From a checkpoint of a small sound classifier: arch tc_resnet.
Rows from block 3 of a small sound classifier, named by matrix and row number. Rows with one number belong to one channel. Each number is 500 + 50 x the weight over its row's rms, rounded and kept within 0 to 999. All counts start at 0. Numbers have three digits each. After the name is the row's rms in percent of the matrix's.
Before each channel's rows are labels from the 100 clips, of 14848, where the channel reaches its highest value: "loudest band" is the band of the loudest frequency at the time of the peak. Only what is clearly more common there than usual is listed. The data: single English command words and digits, spoken by a formant synthesiser in many voices. In brackets: how many of the 100.
# convs0: first width-5 conv, stride 2 (model.blocks.3.convs.0.weight, 160x128x5, each kernel summed), inputs 0-42
# convs1: second width-5 conv (model.blocks.3.convs.1.weight, 160x160x5, transposed, each kernel summed), outputs 0-39

loudest band: 250 to 500 Hz (47); 500 to 1000 Hz (36)
convs0.122 085:493557516536550603489535582405549401506466424565516491504475497470497540586550435523493427482593559463420523495445562512492432527
convs1.122 110:419476487462421503631602507447606398501499466473503531523617437511487510436473510517546464492485482509520507467482511571

loudest band: 250 to 500 Hz (64)
convs0.113 111:453502510453492605522474521563510420483501538545472503523590481439473548535374510477513478503506473530518470501375510688430510488
convs1.113 116:538441504511497488546517515472492635406425491525435440468432446525566513571486529544513514574481538526539528521517493575

loudest band: 250 to 500 Hz (51)
convs0.120 080:429466485585417619552523487442450478486422532557496493535538495490494559404605476591456579478549522467466521430520520515445492565
convs1.120 103:449421483568534540508498502494604434499453531511532496487510505633527487402462588529454543521476490598473589619501427416

loudest band: 2000 to 4000 Hz (40)
convs0.6 114:515510467579454545513497488454558566458459568434492540500507541565502511524577556424474475471622419522494400495404489482521436529
convs1.6 111:553413519496517468456442442390381503494461399444511478487473569513452536535479426460473384464505462511405498504474455472

loudest band: 500 to 1000 Hz (62)
convs0.20 119:501453524549491413471477492491507525444491513523509509507469503526539473488556452489492432512403477500416498568547479423569553401
convs1.20 112:500465546568482505570566519504599505466516454612446504518498381498559469564558478510480384496456568545516503558473450530

loudest band: 1000 to 2000 Hz (52)
convs0.61 109:570505483583452519538457597449582506550451484516568542547509511476548508517503447478516464499507478558440500485469500529577434457
convs1.61 106:490524480436433499413493472451454482515511442340449508496433436451557496512429535523507426513492595539505460535547544434

loudest band: 500 to 1000 Hz (48)
convs0.91 112:497507449393403527457545547485480466518461573545428505521418565550593477497526497458545531493606511473448430479479521597512503522
convs1.91 087:532484442481569534442490467545507476483546491577455573548428408394518471592483465556539506468411517564516549503438525531

loudest band: 4000 to 8000 Hz (57)
convs0.138 102:555560503524481433501531552537496495503427414560486513588579509484519511455391460495520532553458519459409466519559478524461495549
convs1.138 092:514561535443471462498567489476452592466530545500518503481414509424498554474505544495428521441553510526472511515552537568

loudest band: 4000 to 8000 Hz (35)
convs0.30 093:503545463485497512539467590397543472517488487547502582548463493480544527515483580450548533558529496504467366539507487552535517544
convs1.30 079:528480538531485457591479533428543504528502483533448463522482482447524416511462492517584459523480520536553470412541540599

loudest band: 500 to 1000 Hz (43)
convs0.25 085:497487512502508513534475488490613447426464478544549448581574489551495531477494485431545511499502485560437460476525509433511417563
convs1.25 086:501469523510490567527543519442574508493503451534496488519400393433467548434571531551470413552454407503564561492503555374

loudest band: 2000 to 4000 Hz (29)
convs0.1 102:447407406539521535414471533541521468437455562552563514555557583547464473443493519411465560457416538443407555597532491553544477578
convs1.1 103:539512449496546538500500507465577468527476447450466438435470476473555585592437478515503494450480430509447515447475477512

loudest band: 500 to 1000 Hz (36)
convs0.139 105:427573548501446459505454586437480557574427450527509547465454469610550553420497472422461535432508493508472492519484506586474537469
convs1.139 100:539508495633523479537574491531483486539557475469479583555507462451521395552448433326442527461388428495452591531442508454

loudest band: 250 to 500 Hz (71)
convs0.46 116:517472505467434520440508507485490483479536491442450532566487590476558459498499535410480501488463568541482435546636606579542523541
convs1.46 108:597502415624449609507486480598445415595460485473511504552516627523479503405450618482506486537490484465485589498546455504